config = dict(
    model='self-supervised image encoder',
    dataset='abstract colour fields from 500 small random pattern networks',
    train_examples=101725,
    image_size=32,
    crop_scale_min=0.2,
    horizontal_flip=True,
    translate=0.06,
    color_jitter=0.6,
    method='barlow_twins',
    arch='vit',
    norm='layernorm',
    norm_position='pre',
    activation='gelu',
    mlp_ratio=2,
    head_dim=64,
    fused_qkv=True,
    bias='qkv',
    qk_norm=True,
    layer_scale_init=0.1,
    parallel_block=False,
    dropout=0.05,
    inner_norm=False,
    patch_size=[4, 4],
    conv_stem=True,
    layers=8,
    width=256,
    positions='sincos',
    pooling='mean',
    projector_hidden=1024,
    projector_out=512,
    projector_hidden_layers=2,
    init='kaiming_normal',
    residual_init='none',
    optimizer='muon',
    muon_scale='original',
    lr=0.0081,
    momentum=0.85,
    nesterov=False,
    orthogonalizer='newton_schulz_5',
    adamw_lr_other_params=0.00071,
    grad_clip=3.0,
    ema_decay=0.995,
    steps=8800,
    batch_size=256,
    epochs=22.1,
    lr_schedule='cosine_restarts',
    final_lr_fraction=0,
    warmup_steps=260,
    weight_decay=0.03,
    adamw_weight_decay_other_params=0,
)
Rows from block 5, named by matrix and row number. Rows with one number belong to one neuron. Each number is 500 + 25 x the weight over the matrix's rms, rounded and kept within 0 to 999. All counts start at 0. Numbers have three digits each.
# fc1: MLP up (model.blocks.5.mlp.fc1.weight, 512x256), inputs 0-127
# fc2: MLP down (model.blocks.5.mlp.fc2.weight, 256x512, transposed), outputs 0-127
fc1.236:525513520501491507518467494488520507534536509502477557492531529515522496513502468504495481462515483486499498484489464467470491511490500470534508490564492487460469507519523484476499488480506532459502484518509503533536522524502548508511504504491490461493439505495528498524508476504508526486453516515482504474487533552501527503487532472508497501517507495525499467519484506489502497531504
fc2.236:460473502479472516477540473500509491472476483531554504539550451514481482465469444481472503507512462491501507494506542539502509470505478495475520528486518543539491490475529504493533548479498472520543505490479508482436486523485488468449539534493520520487516501517528547464542475506505533484503477474543542507487447496507510477488513524513447487523478485486489524481501510500521439500514
fc1.238:507495486495474494498484542518489515492490506485504491494558460483538499481470518506520506513518479537469466509500501469508478511473521502499479465478506476477528521502501490502511506492505473492521504546468488513501537504492496488495519491491549508521488503501503510503526486497476515507467513492503503527548479487509487492489509481474535460502477481446493504484505520534489539459511
fc2.238:511508531500523551490490500531507506495499543505493540525517449517528454492483462509507469471492478527468487481492526451499531504492520517544488507502490517502519531499515480504542491485480501498496473507532474483508525501490512502485503498544501466482515458538463503542509476510532474496489506529501489513556506497488467516519513508501533502539475497503475471484501480537475520483486
fc1.239:482482484519462506489497532511535484483459497510525505549497474522490511484527465516501488531457461463515493523538489479524525506477495513496485488498440482520505541498531500480494462484485517499523475519518492491503491532499532487502503543504479497532487508483511507493504510498528512511494486558500533514457532488522504558505526485484486518478472486480491502551489469470496484521505
fc2.239:504518518541503501502462483496459505528503526494470495433485510522473512497511511465454466444573520497456475528511518490531505490502517500527524469499516489471483490545506516525492533495524456501470530527477491529502540476469441486489532489504499456490502518505504523491498492491487518477470472523473490487510471472474538486489491482459511474485483540512516485523497503493516496498490
fc1.240:510475494529550505440495535448475504474484502479519501496515497444450452561522490464507509495464541524552525523512489500486524454470502522467462533467486462500503474534521499517499491511489509497493577465528506540444502480497508499522547518507529525471532554508529526495524519511518447464466487504451514515512525482507493480488497469484520519482527491509505504464512466539495478491524
fc2.240:507454519490450543519531473494524522525476463540483550500518516535521514479466511550523504507540484494477481466531529463507515488509479482498515496517516471506506493496502492487514482477489460503480471452502503498504523504480483489481462460467502486516472487507518520482455478497456502522503485454537518485493430507474528489527485492454492502532461502472514502531506488501479517551489
fc1.241:535463520521505499521474452452506510526521473490534514466507554507544475530489498466504516492521491517539457479482493486541556486474524503495491511452515509484530500500517538501474480506495510493511458545453484507503501483501451493498503538512470511468521524536534498498491552557522528470487502505497507457527489509485499508479461449510487452473466489516490519547520524521509528480529
fc2.241:464516457514520498497475541536512467518507503515507510558495480469471499500508513504505508510486492491496511507508528502484457537492489470501513489526487530537510477528490506509520537487508510469486500482519535502455498534484521432525488520515550493491505522467475507495508434456503485519491500528491517507492499502483453471534513527449531568525461550519525528535520480472481512506513
fc1.242:477517510498510501467541527523529490506486457498479496487520516487521472460484511496517548531463489555568510538515528457514537527533500502538497509503507450518508509479528512480480568515520520530521492472489500452483525513537527495517465493501529519491520534462546503511523504503515476493534505455503523514536482528472471448518517495528471544525451473507527496486483480489493474451492
fc2.242:505465467515519498493500489559448507475490518493529496524528548482531485546484489522495492481553460500465532529508465533526490515476482487501499510466512474506469470528481474520500517500460516512489515526489529511509524501486488466494551485492495514508479497527518458490483515526511479485472531503487466527505460493496532506464466536458496513509504467507528476482487491484523516465502
fc1.243:568529502513506510496534509478535555516458498538550449454491480535538522479495508501525497493472507444488490486482528463547469507474508472506470495562457466521498483530521486492463496505538517489433450516512548492430474504501507472486517460535437522476490494517481484516474487468466482531521498480508496530497503499520503480496454498529476520519479511506523505491572493461511501501511
fc2.243:492463489490490472526496468526478462513520480515482532499525490480503508523533482470482526455503554523514495465530507559513485504502549537528495465513532498477509510536466461533491545503497454503487524521505475522553462504473494519523454506487490462478523458476497535525503521512533494516458473536498521544475531523504488499447505500510477522510512467505479512501455512525525537512441
fc1.245:455484454528483527533509448492546545501509488514498494490516479503517508489528463528485488529543477526516495513482505464504482496513502522502488529487503553472503480513533497515482513472511501533523441502521512512531506505514515465480484481536509456495492508476497482468467545523454498498511488498507498546533518488512507543480514469487529517505510466495454478453489482532496490493529
fc2.245:485529550495470505502495543518482441461468496511509540527498525488474468488476488512524475475487464509494519534493478528482511507483498477527532489536520455503515498477500504501526486522496499474485487527509493493475492466470511512504513498475507517496492469512481491527486470516522504512525475505478504506501501505534472475500498492494488519493467543507511517518501513500493475522487
fc1.246:474510525533536513488480496493497481469475532482471501565503498509515494501498487477548512467549532468520494502573506501513462486498468515479458486507474458519527506477499534487542525530500493508528526463467540545549503499476463546522502479524503522477501528483498460488479533507479532493488464500536534541469463513491527530525466489443545535558497542552492513508528490441473522474510
fc2.246:526456470501438473485524471446535507564510474488514490482509486495458534479494509506501487500511537479505518491491510458526526545500510481503494495491483533546473488532493498462474477502522445524476439494504476525493518513496503539482489472486487475504514533517543522518475527488519509516514479515498494499510466457496445478521499484497525524488531492457524478472475486520517476526498
fc1.248:492532495504498490529541522520505477519518529498465543483512469520503539460486506495518476496509507471519510505474472485537554548510507500515492521503551498481476485489467477498519521514474483500505454515503498534475516509542484491516511536528495506460530478480541500515507491481478464521479476513491518449500531513500507529488506486506451480511503457526490511480507496473481483516537
fc2.248:496500522493518528483523492461503527478486518508485476502497499484514501452475456515500508484479482482515496491503495515500504464534472505486532520486486514500475469492494499520486511466518531511485473459539497502514520496489510509570506504448486473525461517493494497471540512478478510473493520509482531514503490453532563490506517446529520508475472504473501487465511542496455500508486
fc1.249:482507507578466497495500523498541485503516498513513514485493501484470504487494451498514506499499510461485539547494535540532509503491510491470485526526509509519539494456523497490464455482471585510522502524545533517483490461531481509497487473519511474494463517483498482499496469536518460499502509514513489470501505494502522493527486509536533519523479466523511452483505490523470502479510
fc2.249:537469497455522533524514497505526514457528501474516496507481526491546505491495517492507479510505486485503465467492478516515518463515503493495520509485532503476561503474482526528520480505427480488501458476452464481545478501447562476525488496550554491523546510508534514524553508462505501487478469516489534521518489504495461523523489486528483508499525508490491505449491514476538535495511
fc1.250:507491482569472501480515505529549515475508478472505524514492559477496518433487517495477540535544559499525551505483503485488428480514473487483526507444498515563472515499502525475544513548492520502498511518504516471490498487527493470531497478520478547493532492511466524531507450463527493500479482479507491520466528494504516542542502505486486529496482466509459459515536507506471530512533
fc2.250:587532442503495479491488525501490505465468504490524528474544507498493502414463504482497487532512495474449532493474490483474490491543533554485459479486492564525481527498506524502487489538503495518497517480460478497481485501502539518520493446521491463560471511539468442533502508456549473526476426451530521563525523508498524485510509519523533524509462509481475503551539501492520498529527
fc1.251:471522484489483512488491502504496493505509454541488509509503523510523464463480569521460505495483534510526527480557505478478527482526518527477521535497515493547489495513523499481500478519530512530486485451485509507478563538534469476465502495541481514491509543511492515483544486502526467473511514506504494495479462505502470482513519526497465505513479507515495496480477446499500484481487
fc2.251:482450510534532508524500526482500530526501541418465524509526491490543510548488457503492482515520507465545523527520468521532544508521513490440460494500518460509551480506522500474465519516506524518462480521510505556507541499512493492508508475463507492505469505494504531506492523516465520500447527483491509552494531490446531526530520511530521493468470473479510510498458497470560517491543
fc1.252:491550470517526473549443486518429500503541526511474520493487510525533475473468487485480467483524505509495501487484504500467553499530477508479486493534464496431492546567513571543481494550524508512532527478486517501494541562507488488453489515518515472481501511511490540496500476521467486543491496493523503444517482504464480478496517514465528480521542475483513480543521486472475502495518
fc2.252:493516477491509497484561512483562504517482532525558467502508510493478495512494534487516493474534528507477519525497486477516464524447508476490515502469509496528454490452491489487494482448458518501485534472506472464496460454506468534515525464518476473487527506513496462490519485518473497477494499478487489534474522532484505512521522514540471523473495497521473509479524485494520476484434
fc1.253:497506550517491491449535489476505470484498464525475485506540478483505492561501491488519480483494530518527499504508476488524477535480504497472511483462476503549503507444490466487499516462547504515534464449506508500538467497526532499468466481513534518514487534516540483502471526493484537428511499457514490467507482467519510491486528491455517518545509539415527465512489510472494510461472
fc2.253:550489454490512488473505520538519529550494487487489487494509504500500470513496479537506503553527497513498520458480483510499540461488491482515485515502528477462537482529521488482534516512471462496476511466501480538492524493476491495499465518507478465485506431532511452503520483542473510537500492561482513511489486482495467486523506484512502526499565471494502506525538488496507500559531
fc1.254:454490520498532512499533490449498542526525487492505506494514492492536469473499501536466471503464515506557489523513514495469537529490505500466483541557509495475500473533489500529531485541487506497512505513481487519529488482529498503457497448510528520444479457472454494528534497498489464479476519494469496463483499475485517461488483543523516511440520499466521509493482480516497491526486
fc2.254:536486438527458443500504508496521474500487534482504481494520437507493518459525517484508512522553473494500530534482504532481482501547493525523459438478531506488470532486484521469510520482555508553476515489571467494446532473535500528515471502533470511510494493475502543495500523512505467507499478496522451505554523541475520463503514489453497495485531554500498485514528533467515499511543
fc1.256:491470481498512440468532519511485509487509512517507475521519486465525525511513503480531504495515525498533487503494492499505485501495472509464528526491521451502465538459504490489525508517468510483494543523485476532598515511502499498521528469467515476477507540489485512494512485487503484480508507498488499506474535482468451500515512518477446537501504514517511504516506478501492498468502
fc2.256:491520481497509556505516505490492491494522508529512483474500545523503487501500490499496515511499514518464503488507478480514501472501520503510495487519480513523519506529496499490479470518509505531494487503493455497451464484481512467508486505535496519475508488509495499491500509491511489483513504505503485483487462498481517508480490501486525498495479498527505521504500495486518512518488
fc1.257:484504494535487474500503462484520541497500475504507519481506503471528546477490473519538518529511520527527424523492501519412475516506496492508564490519465438530458495504520474474455504514482493523484487485520510494520499531495511515517488502539494534457521510510475508492481518487530498504527473503484464577493477449521514478518470480515442510507515494481502545499482489483483514508513
fc2.257:433562474504544469528504448504538514488483531530524498501514534513455490509453509511533491506534507509539466474480499481502502558469512502507506470510467496483478512472495511525491486491534479469495485484491500500448504488479545475499507503473516492480503488516486501514494525491491479545509483491493483561510530504480554477557522498533491472478547513475516504512526519483496504533507
fc1.258:498513436495535511515448508467496503503505514522482510478501459526531479504485493513552505502525501507522533532526483470492517511514542528526500507510500474556496466485487503530464494499452492480473541476498476508448534559485519496524450535464513517511466500542490475477506477487484477525501490485499464476486514522511502503495510477505487455476517478485522479476538523496502436470503
fc2.258:528479502505496491497494479497495510474504469540529502519504504526501500531497501465489516478531494494499520489529513479501511505497490475459544540480458500477514529487505483512497539491489512476534516485502561512482551484510525483533542514489488500476502530463476512464513469487523491500483498562542556495532508471498488465502512450523500462514473510496499479481519515506491527535453
fc1.259:514523494496528509448469497519513515508491498518490512485516490559454499474548489504477515498511504465470524489483474538477483469460485500486489548490474483503452534494522501471496523514491459497527498508504517509540532438505499491530510512502482489541489512521506529501543515506469497508492496479510469540505521477488474520498495474498468486483502546500512502499509529519470490518523
fc2.259:481482489487439523542487472504492493510520502494538535509484490508515488505475510474496425514472527498459485539533501477510509526546485520499541509485500490513536528487489504496488520485558491495462458479500533459488497485496528475507512458491440513504490486527487483524506504490530485507455494473527498474500524477533503458483482517538499528489557517503488489427502466504506487459523
fc1.262:492528494505475473484510482498505477554497533483510498542505456487483515537497522496499489499530499497499536499428496531474512472527505464547540501510485491480482485464502489517569466480507423483499468497534497488524528466481507474505523536501526489540522499525492495509498520529569484521506466437504450507509472498458535495521519499466504522464541481518496526528463514478494471489515
fc2.262:470470495526513524519446501484484475502471547463444524469511485505500534444462473537504489485556496549518480466494502527504451512488511569466508493480508467521466484490538491465449540530491522514511524444481464505504503537535509500518509481490462506506506500490501494421531491517487544498431532515487539537498472544515506564481467519542474519514500521484553496481483487502509459509540
fc1.263:461498506465457541528509486502520550524463492513510495495550545496534506537482537480464496513478503524527485504489487546476510478464478470492471512502458545516495507418476515506499473498502476470521518482516502510492517492518465470503531514492469487517526511525507506472482487511476498509556505518529499535515487489494457539493501457479505504486513457539484463501500513508456494513488
fc2.263:506527537508531501436527534506465471512516496511486504491465487501511464518464487502536499479522509515489539515503516456516506513487497502486518511472518498539508518518554522510492506540502517486503488476478528529516498479508482477497501507523531533459488501497508468518483483462517541493446532514474517512529537496488494534491479511508520497508473546487525500508514462478520506511533
fc1.264:490486529506499520492470533506548495506496468513508491510513531470547480597463510512470480513507470534492569492488505479508515484504504514529523519524530550502502470504483561519553504530453520534471526560506490520501486526501482496500497500523500480497447535471497545490521525502462491471497463561499495493464513531539535480491487479463494499447509460488488494509448455475443504516496
fc2.264:516480497454456496532477455492477496493492520516481536538496499479503505430498497504501474500466517503515441482546478513452497519494493486504478537508479467528528484476496461476491470515507523543512494444488535466485475480515571492480485551524485519524529470526557486489486470491513493499543505477489494535516504520465496489522504518496552494508520556508530510486515520520517493480495
fc1.265:478484515474533459513471473431477484554504502483493479518475480472472475481490498477502467517527499514474498574489490482463511513477501445536436486519477525477502497516521478486486483520513522471481535497514466494499492503544522475517495476484475509493511523505504479539509500497512486496517505536508486478466487516478497501511518471478498470496536467493507528555476520483499493535538
fc2.265:489476472515516490507526535531502515497532481497507533524516530562512510510511490476522455490515539440543493515467453467495465482538525493485522453495501526501469489520463490479415541521520477515524487518495513521501471506480470511444523509533520557486495486515467527511471479499495486461460518473518493537500546526468529478519510528457551486500512490480476495475566518517503501476505
fc1.267:490534490503493453551507533479516496482484501505477503522500531455551472480501525491479559476464455541514458479487415488477507523487546450464525530476526507500497521454546539485484495516453530521449486556524527467501464523508494460475466518473496450490488456513515512469530486494522426487505502507478495516477484519504518521543484488476508453536474491564466527469491473478519507437472
fc2.267:508506553531505476516513467500496533559491529475475517491499550547507427497530465459465506473485522503505496481466487476531501496501491451506504473564473501493537508423466559457484520485494491481518489481510559540542480527497458523493516529505596511480497515528542485513501511495479538486487498494490504531520529536588509450445494547505486509478529515449463509451512440510467487569491
fc1.268:482465519488478523493462497480512474502494497486520482513514482470502492505542522499525502512501488512472472507550498485486513495517529497488538489495528508482510487510475460499501503482521484503492530489479527521487489512511502493501501529503491507517479495523477504525491513442499474482484475471511505541479498490533464542542514480534520472470514508514528474516508503495543489492517
fc2.268:513530514475483478517480508474493485511500509527463491509482480486508500475502511462505483464501481516517549480466515456510471532514484518536508509488473528489504488504500488494497497525520486512494470472508522492503513481490499550494430495521487478484500494475528485482530485489537489502459565536554474523477524476488541484510531454463522460524473507507517518453528495501459517509519
fc1.269:472468474488559435506518528490506520469496481526496498504519515483490505503510493558491549495474499516481496508542521516507516490484510552559509495494510505491514522476488493516529495494531489509498499451474500493490456500481496479528493505494497541501489474513486546508534498486530487540495503456473486488497512505544457474507484501464513525533476452502455518524509494531490543522503
fc2.269:538514500491455553512502485470526499479491528497498472458497489511467495496502488519502465511512464517462495484500482516524464493528554508464456531487496500512516504494476446502447504505451521500530469534535525522556558521512483504499502502498526494480461508517527472493505545521456492425499501490490545488496532495496507535483520506524525475490482507532528498519525521468473505476482
fc1.270:468495510517455490471462476513523506521452479477513524499535494527520554469550488506501468497464548517496460475533518516456493508464512508537481490488493503493539552490478525466489540488492514475490510502499494487546506509516494535544461447507500509510490514523497507488540502516523465510448514483527503519502554519499542527470528520501523493508520510512471529496490492530438509501521
fc2.270:554520472430521570496525536509537504461531513518504493495449484475530537500442457512511472530505484504462500539488505541487460494489529505465459518530534499462474503494530461545509451511461470521518509524486490504497495563514508462479510487494500526488487515501499479483479516486479479526515487488491500460487443482519521477494475472525502521493462461498501471515533538522532530516527
fc1.271:500493482512460504512523530555515465499549523487497468527499488501541472508516510473479513513533488507527463505461495496494497510484487514531523504489468487497458540472547505503457489467480514535492495465505508505504527514484485524513509498512513462521480525522504494492486473520505474454496478501521512526457448472522510487483503476494516478531480510458497550515468503483524506493513
fc2.271:522497499503530487493489452482501554526472539509503470519468530529538467486495488506500488484447508487510540503524473534480521510509450473481514504504507509468511480479525485521523514508525497443483517482513483497486466485528518485539519500477497470530524475494465491509524485486484492509510545505476483512505503483459493497484497531497521495445491501493527472491477541485510496475496
fc1.272:525522461499508477516470491482473502470512484481484512519518498529505499487438502577478498493458474466479523471497507493508589480497519528455466533516506517485524475511485478481477507510514495476540496487447447522496547482489509482510454482464520489476510467458485478500548539483489501495483520524554508474507515490515494528477529501482506416472500519502499409514488503507515524514513
fc2.272:553506443533473492561501518473533519487472534450461487502518474497470470478474463499520476504577492516542508477491493485532482485533475489470463558544497494513479492484553566479519480522486482486515499495538450534513545514521496514483472514501500494509525449508523486545513527533474500475465528496480444536517526505510476463452492509461549461465534503459462505534479522543513454514543
fc1.273:520439513456498522516475485500535479520511474500483492493529468516541520472484507478510497508530504488478541497500500488502511506524537495504485466485472492518472486482495506530545517505505547479505505523512536469499534495536503505489529478458503516503516515469519511496479498521557509481463481474509489513512491491481535504464502484456500502482495494533495459528511512519500499472474
fc2.273:455498492530564522500481511518472503493521529478489538504519510538470506495489523537513515503500485523498530437512522518496522482527472523552502495516491509487511485521496520490508493507520501516526487517483499474462480527460461502481519467471505465468540524510499493518512514500518461536521527498502491527506522513492491483496539535486536556499473517511498527473505502543457488448507
fc1.274:504510498501517501514485519466473489463503507482473508521519514510513471503491497502507519465465499498552450524509531519478502504510457515498530486508519490499499509490522517492517503488519493493531515473486458489523518498501518472489495538500517518520492494484497497544483484510495483513493487520508494481480489500539518453510520511512530491512492502462494475503437532479518526509513
fc2.274:518482505503481505524509484517520476511491499500535508510484488500529501502501516481501480527481490524438513532508502531524509486508534480511485519511505517485500493482505449520490488484482522491527517500494523486519495483529502491507494492498498469518507512533463525499520496496468509496515503498494483466499509484491490518504505480499507522510494500522488508495524447504515485519505
fc1.275:518501484497486453494531475507432493498476523504483484477496534444523441512482541520520528514558497529447474459516503496469492550485506523521496488533541480502532468531491524481535505496514569485488477503545472516494534492474454477487473507503477520471491496493546484516459485528518470516518542492530502533509519516489523514504515516492502503466501449496489467536527507510482494477454
fc2.275:533475551464479503494497481531536536497498535466552498503496530514466486480520528499533438504460499482536518469502481496549509517498521463530500542468540538453469500508458542508484495512540500521529480474494569499517520518524504455506494516521443494512511466508515486508462531462439486515466494442462517510518483492485491501489483446548484518496507529484501496468486496521467509474493
fc1.276:508515468503505495456514515472470530471516477450499500505516518537498445516485541504491457506492496494495511498481448506465472478462534509505486527461513523528532517517495483475503533517499510461471503469511500530502514535501532477512532522510529463482521524495545481504484555476516486444444510495522497509523496495494503466548474556472515498536489508513505488461488491483459497494527
fc2.276:500483471474464459530492474517526495537500493468478486513519491495475512501495515475541503485497485484480455499489494487490537518518492485488506493520509472520551496506529498478493464508495496551542510561483498482518508456493491550463477521490515578528505476537462484469451451529525512511514492474463492473512484532512517503508480511507477502490507514516485499542464486463533497480482
fc1.277:483467502566429544526494538478523541463543506518482509504458542497496464517534435476501470516535502503452483453558540487516485506489530469530514492507529454496469505452509477500492461473472499466460519468515568486483462433556511554450528512479496478501514529510457524517563477490462477457499492469506459496442454525518421463505456489489493454501476507526493490538488457555479587532503
fc2.277:506482495523463515443449480508524537547542479471499510469513532501469458518519499488475474442442467484523499513471497521483495534452531543541481552471524508522551489477505516524535506437480468474464505474519553433452454473540512467544484527443493462458519542520471513498495472485490543477479469482532511485458512493514508544518506474457589539565524482466506449548481463444485488479511
fc1.278:481544537522441547511480546496474476498494511494500469531468481459511527487532546504516482473484467461457502480479532512498482545496498509486482528537483532535488557498531481527515498498531515469504496471502472469491525503504524452486483496482502518522497548500530522521466516469495535478473472480488511494524472492496482536521516499469539473512553457526492546504533536499488514507543
fc2.278:463528481532514514480461482488460502485487492537456496478533503476492469530454508489462504474468544559486472536562493467445516539476506511510522475488504471481500473538545487527461518467466511517434522535522476524524480450467458472515501552511480490508434459516525536467539469533461526549498467484513482526492498494497535482487491513507499464505480517497504494462496536498487504555474
fc1.279:500520454496533475488485530542503475473467521495535487533510493559496510489510543519489514492495500500506530537525483489453493501519521552523470477499499512498519493530519496505501512536504489530492476502518483539499516522478482474449486482498489497489488539491501483516443501493498511484482478548518519489526527487486495474484504490482516504525471490497518475470489489487495504500483
fc2.279:450504541528476480509491524507478487496494492467512482464514559561457554517474526456505498492507516522499481498473507510551525498526516450473467489520469477503505497495485521470465512504488475478499491496509526425510479509554521458488538500497525488483517524474512500447506493510533514473490498456486542484513503502519470536535493500527458476500523484504481483506521534515546477500480
fc1.280:510510492450452470484486484471512494492531496455483501501513503485508527491470489533521572553497544492500522548491502527510527472491509540466505501498460461525519556478443490514513489487515515501466482453495501560483535489498493497487496482541499516505522449502508526470485510493467555468484537522515507493537552477494496495525522492482505455493508531520496479513517516515466496486484
fc2.280:517504549468490496500539522503516528473498524455462474506486514525485536484542514493487523511481492495497486531503536474472475494497544540537549491494532475569507518514540536551469501525520506466471465526458527457472515510516523503518477472459516461531475500460491537523500483507462504533494438516506486485459500463501491480466521535503525493488515523448497494508506524493497482505497
fc1.281:487496492480477547500516493497463499541484482485434523484463490492506503492485494510482528488491497508479520504504498490475522500468471488514500486505487483525499525531474569516484484520447526504499517502516453507504489505481501476529494494495518497495495469520483490498547486466452528511495463534475487491487520466518533480539509498471531519469464506529536508490528427487495529476454
fc2.281:520506495489486479534536480534515477510467521473499489489510477522502495518505495547505479522523540550537517494454522511489522501500458514497523497535511499504497463499528528485494552502528488515480481491532541509491557561461424498524506498485518500464474521494473488511504513524475505504521500485522470500488501523473513499505527520509497501490526505474520518530498500504485504499473
fc1.282:519521514446493487526506528512504468511489519516482503489539478560532486541524499498460508523491435460524517505516485518503498533469485480457492488480513502478470446478514537504497479463484487508507500537503520526507489533523538464502493512468485469543471489536526511526529488514539501489549520521465492485504540477492506478516500486518470465455480508486516525501511533460509511469495
fc2.282:501465513507519506467501491453497482535493502528489484484491479498512498511477508481505494492491539494476472494478533538497526563525514486547498541520541488513476484525475522506502515497508509480483499502534494472521481503471497524490492526492487494511536518508484510476518522519504477481515505498530484486479516491514487471488507478502517477519501524521511497453526449516518523556522
fc1.283:526468514524485533459497491495496510516505467444475493529455521514564494500497472528475556514508500519519518444505548508454520486500532462476465481501501483566531510480509532469478507481500514478472502528466463475553483502496532463488470513514469529517465476493510512465550505520513543530465476500533538473516558489458559526476460506484513490488459497471501504481474511569527499492503
fc2.283:480506495485505518471504503490527496506513495524518517453511494500455542491513523492510501531458489539476502488474487506565520494511508503512473506521513487517497496496488463537503497504494487512503511499527529481491502480482505490480497556480510482485510468512530485491490490501483476474538497502515474523514482544496490452535458494496488506458491458480486528477523541489500515482506
fc1.284:495499502521519516479544484484529493514428505502491519478496506492512531494510470515461488477510508500513478509464522472488498502498507497515522477491492566530475523533496504502470509515542527511532473512496496531476513463516483508438511490488481507495530485519499502510483497478460495497462521517451522521520527511502494503454504515528453495510511496530504511491497528509478504553504
fc2.284:504524478488506480509494526521481502494467471510469520521515535480524477499506495493479495513476483514503509471490468477499521493466515516498525476525495528468513512474481505511541535504462491538493515477520474465515503485492537466575469455487508493481488546509535516534503508465502466458499500507504513510493477510498476500480471492491504499492471473463505490530474504507555475511509
fc1.285:517486544511509507519523564501478540501542516493486531461505458463476507532535507483517469437532500498473470492475505530514506483516452511442485513514511521527489499501500555491510510475468481469495523450502471511521507465467546506482482506498521491495505503539467489485540510531448498485536524487533533477490486513485517501512510513458503472462477472490464486462511487496498471465565
fc2.285:469533475543491519468497491495536468533522513510520492532545503497544490505462483494541508515470530515466524488487486502495512488550517465525490523487479455514493518481476500490498487516492500481520490561485545510513469461532477493522492484511492533474506456515520492463447466546476478504521489485482486497472516477503522491522535499566559504505507536486527498554474541471508493520448
fc1.286:501509488480468508532490476543412508518541440522529471503483526462513520525480528500506528504481523486523474488498470417516458505484498512460535485511529472505524508458476523500498505480506529502453486504526498478510555444503544481506501507511485457515478500491535477471507498518527493493501519522528518521493512508509469485542527483507507489490490512564543469482514496468486516503531
fc2.286:495539487526490454510510525523478501529488546487492500491500468525473463524455487467504504524498495472489513521481519477499468491517483514556527518499542500514468533462514500468544482501518485535472495489530485453503522497475487444523480547548528516525546538491512494475502519534536519473502502511518508493514513530534525501499519441486421496505518512494501550461496490484483540497509
fc1.287:514565457511515455523479469475508474475535533531515534511564503495512488470510516477478506456485488550478517549487553550490477508497491499505518498489487486502529508509501510520508497454541491521510487526493526522447485443501578488531500493526480507494479521509520470500467500506472473486497476496513494496486501493486477507508505523462472500487488532478451522472519519487540466481547
fc2.287:511493516511502511504483531530492464501501506511447498453468498527503531520484473510497479561517493430506498488519480486479470450513509494522522491494463494510466506535485507493471534498509490492490481460537515518537515530450488498483528490496467486570518456500468526473500485468525509540540520485510495491473477526521553473499468520541519471500500500494507478498474441460505505500489
fc1.289:494536508479497551481507466460465530508505502473468492518503526517528523529465465514505534533521465470490522476476458529530530510467495506474526506515460480482510499494473524498480511502543442449479448471506549484540514531478515453503476483490465504483484566476473502510493472470481495506489446538453515497481496533466532507591528525563480457466515470487501506511501474506453507518501
fc2.289:501470502510499495494486524507495535484522474526509507502531468533476503469562519535479534466454475538499494530522552473521488462485488460550512496506457463504494469519510503507488495490532524502532469513495476471453449498526485493494522468497530474524503508526510495528531492571494515469539512489533498524531419451535500471438484512453506539503494516507526515483516524495530531516543
fc1.290:482499503480512550514514474524463514489439486469471518475507475507517515459511508465548463484475478521508497501525490517520523524531478507506515509503508482498498511485501508504519528520478494495563508470488523509503517468494482478534512476513537541470515470522520503497477553528481504475444487535502486505503483469494516510520500518468526474431492501519487504499527531484523481481511
fc2.290:484489517508477477469470517478506470481503524500513530470539472537529492501466477496484517528456528520514510510498473476535487493490510556498515533493546558467477478517510528526491468517498491512499476521510516527469487525504512471514488517486528468535478484485509503533493414459520517494501456503492473442528489513486510526482500522506460498519464510496513501540511462443473437502489
fc1.292:474488507489523496495518508471471506516515467462504496516461518506468520512565518502544489528515532497469465540462491504466498515517489515454519491518449481512498504528502446531508507512494482472502516502519489525490475471502492478532481522497469498502512507490503521454465549475517524465521496522481519512491478484522454523497505476474554510501490541486531502493479476525536518477495
fc2.292:484492494480455522484482526540526525505495522512494525501495540490558487528478503506510484479495466474479520478508523490513499530524496494484504489458500521464486517477508565431491525459480471532531509529510550486489548532495534534496536511492558518503518499487499480492459484532467481512464514471489499524462502511495513458476548496524451496459457511471528462461492488502494485527536
fc1.293:527458485493488502457526488506453463549478476462456520510520510474497506513486481523505503507547541475528518526471512535520505507528480482514489553550460506510523512489522532536490478488478504489499439492541466510528507469489508507521525476529496500476546510505495453519468463529487495480512554494494482506468484479461509465487512445526522506501524478478515514503514456479522507541512
fc2.293:563477477493530470546535485490511513515562471524538471498484489493511507468506485459508498507484535525502509499501483497491492513516500538527489493484482502496475525525456438530492552481530494471462505484494539497519515491519526515477508484514511468509421510501542516482540548472518532526492494490494495532534482500497465489513494520494492507511491510517530518479540479506499493508504
fc1.294:486519534494490468521500471495489509491516492501500482489472511532500501474510482501504508500500509513564469497529536485510477527493496499471512504498509544490542506519493488499500523498506519461487511502473494501504485461507498511503502473464491507516497487511520488511515505487506511496507506476505465498473483448481472507509486441480461507506517471512506521512548505482474504481530
fc2.294:488492453496505485488501514486536525526504501499491519502502513508511499488510529508485505478518474499498482507537516530495507526544479549515499484469522491529516512482460482501509495510515503496475470492527507499499477502500515494515481512488514534491545501533481484463538507513488502548513480498466504484506491495457487522481493474501477519503490537487477505509501482486494537508443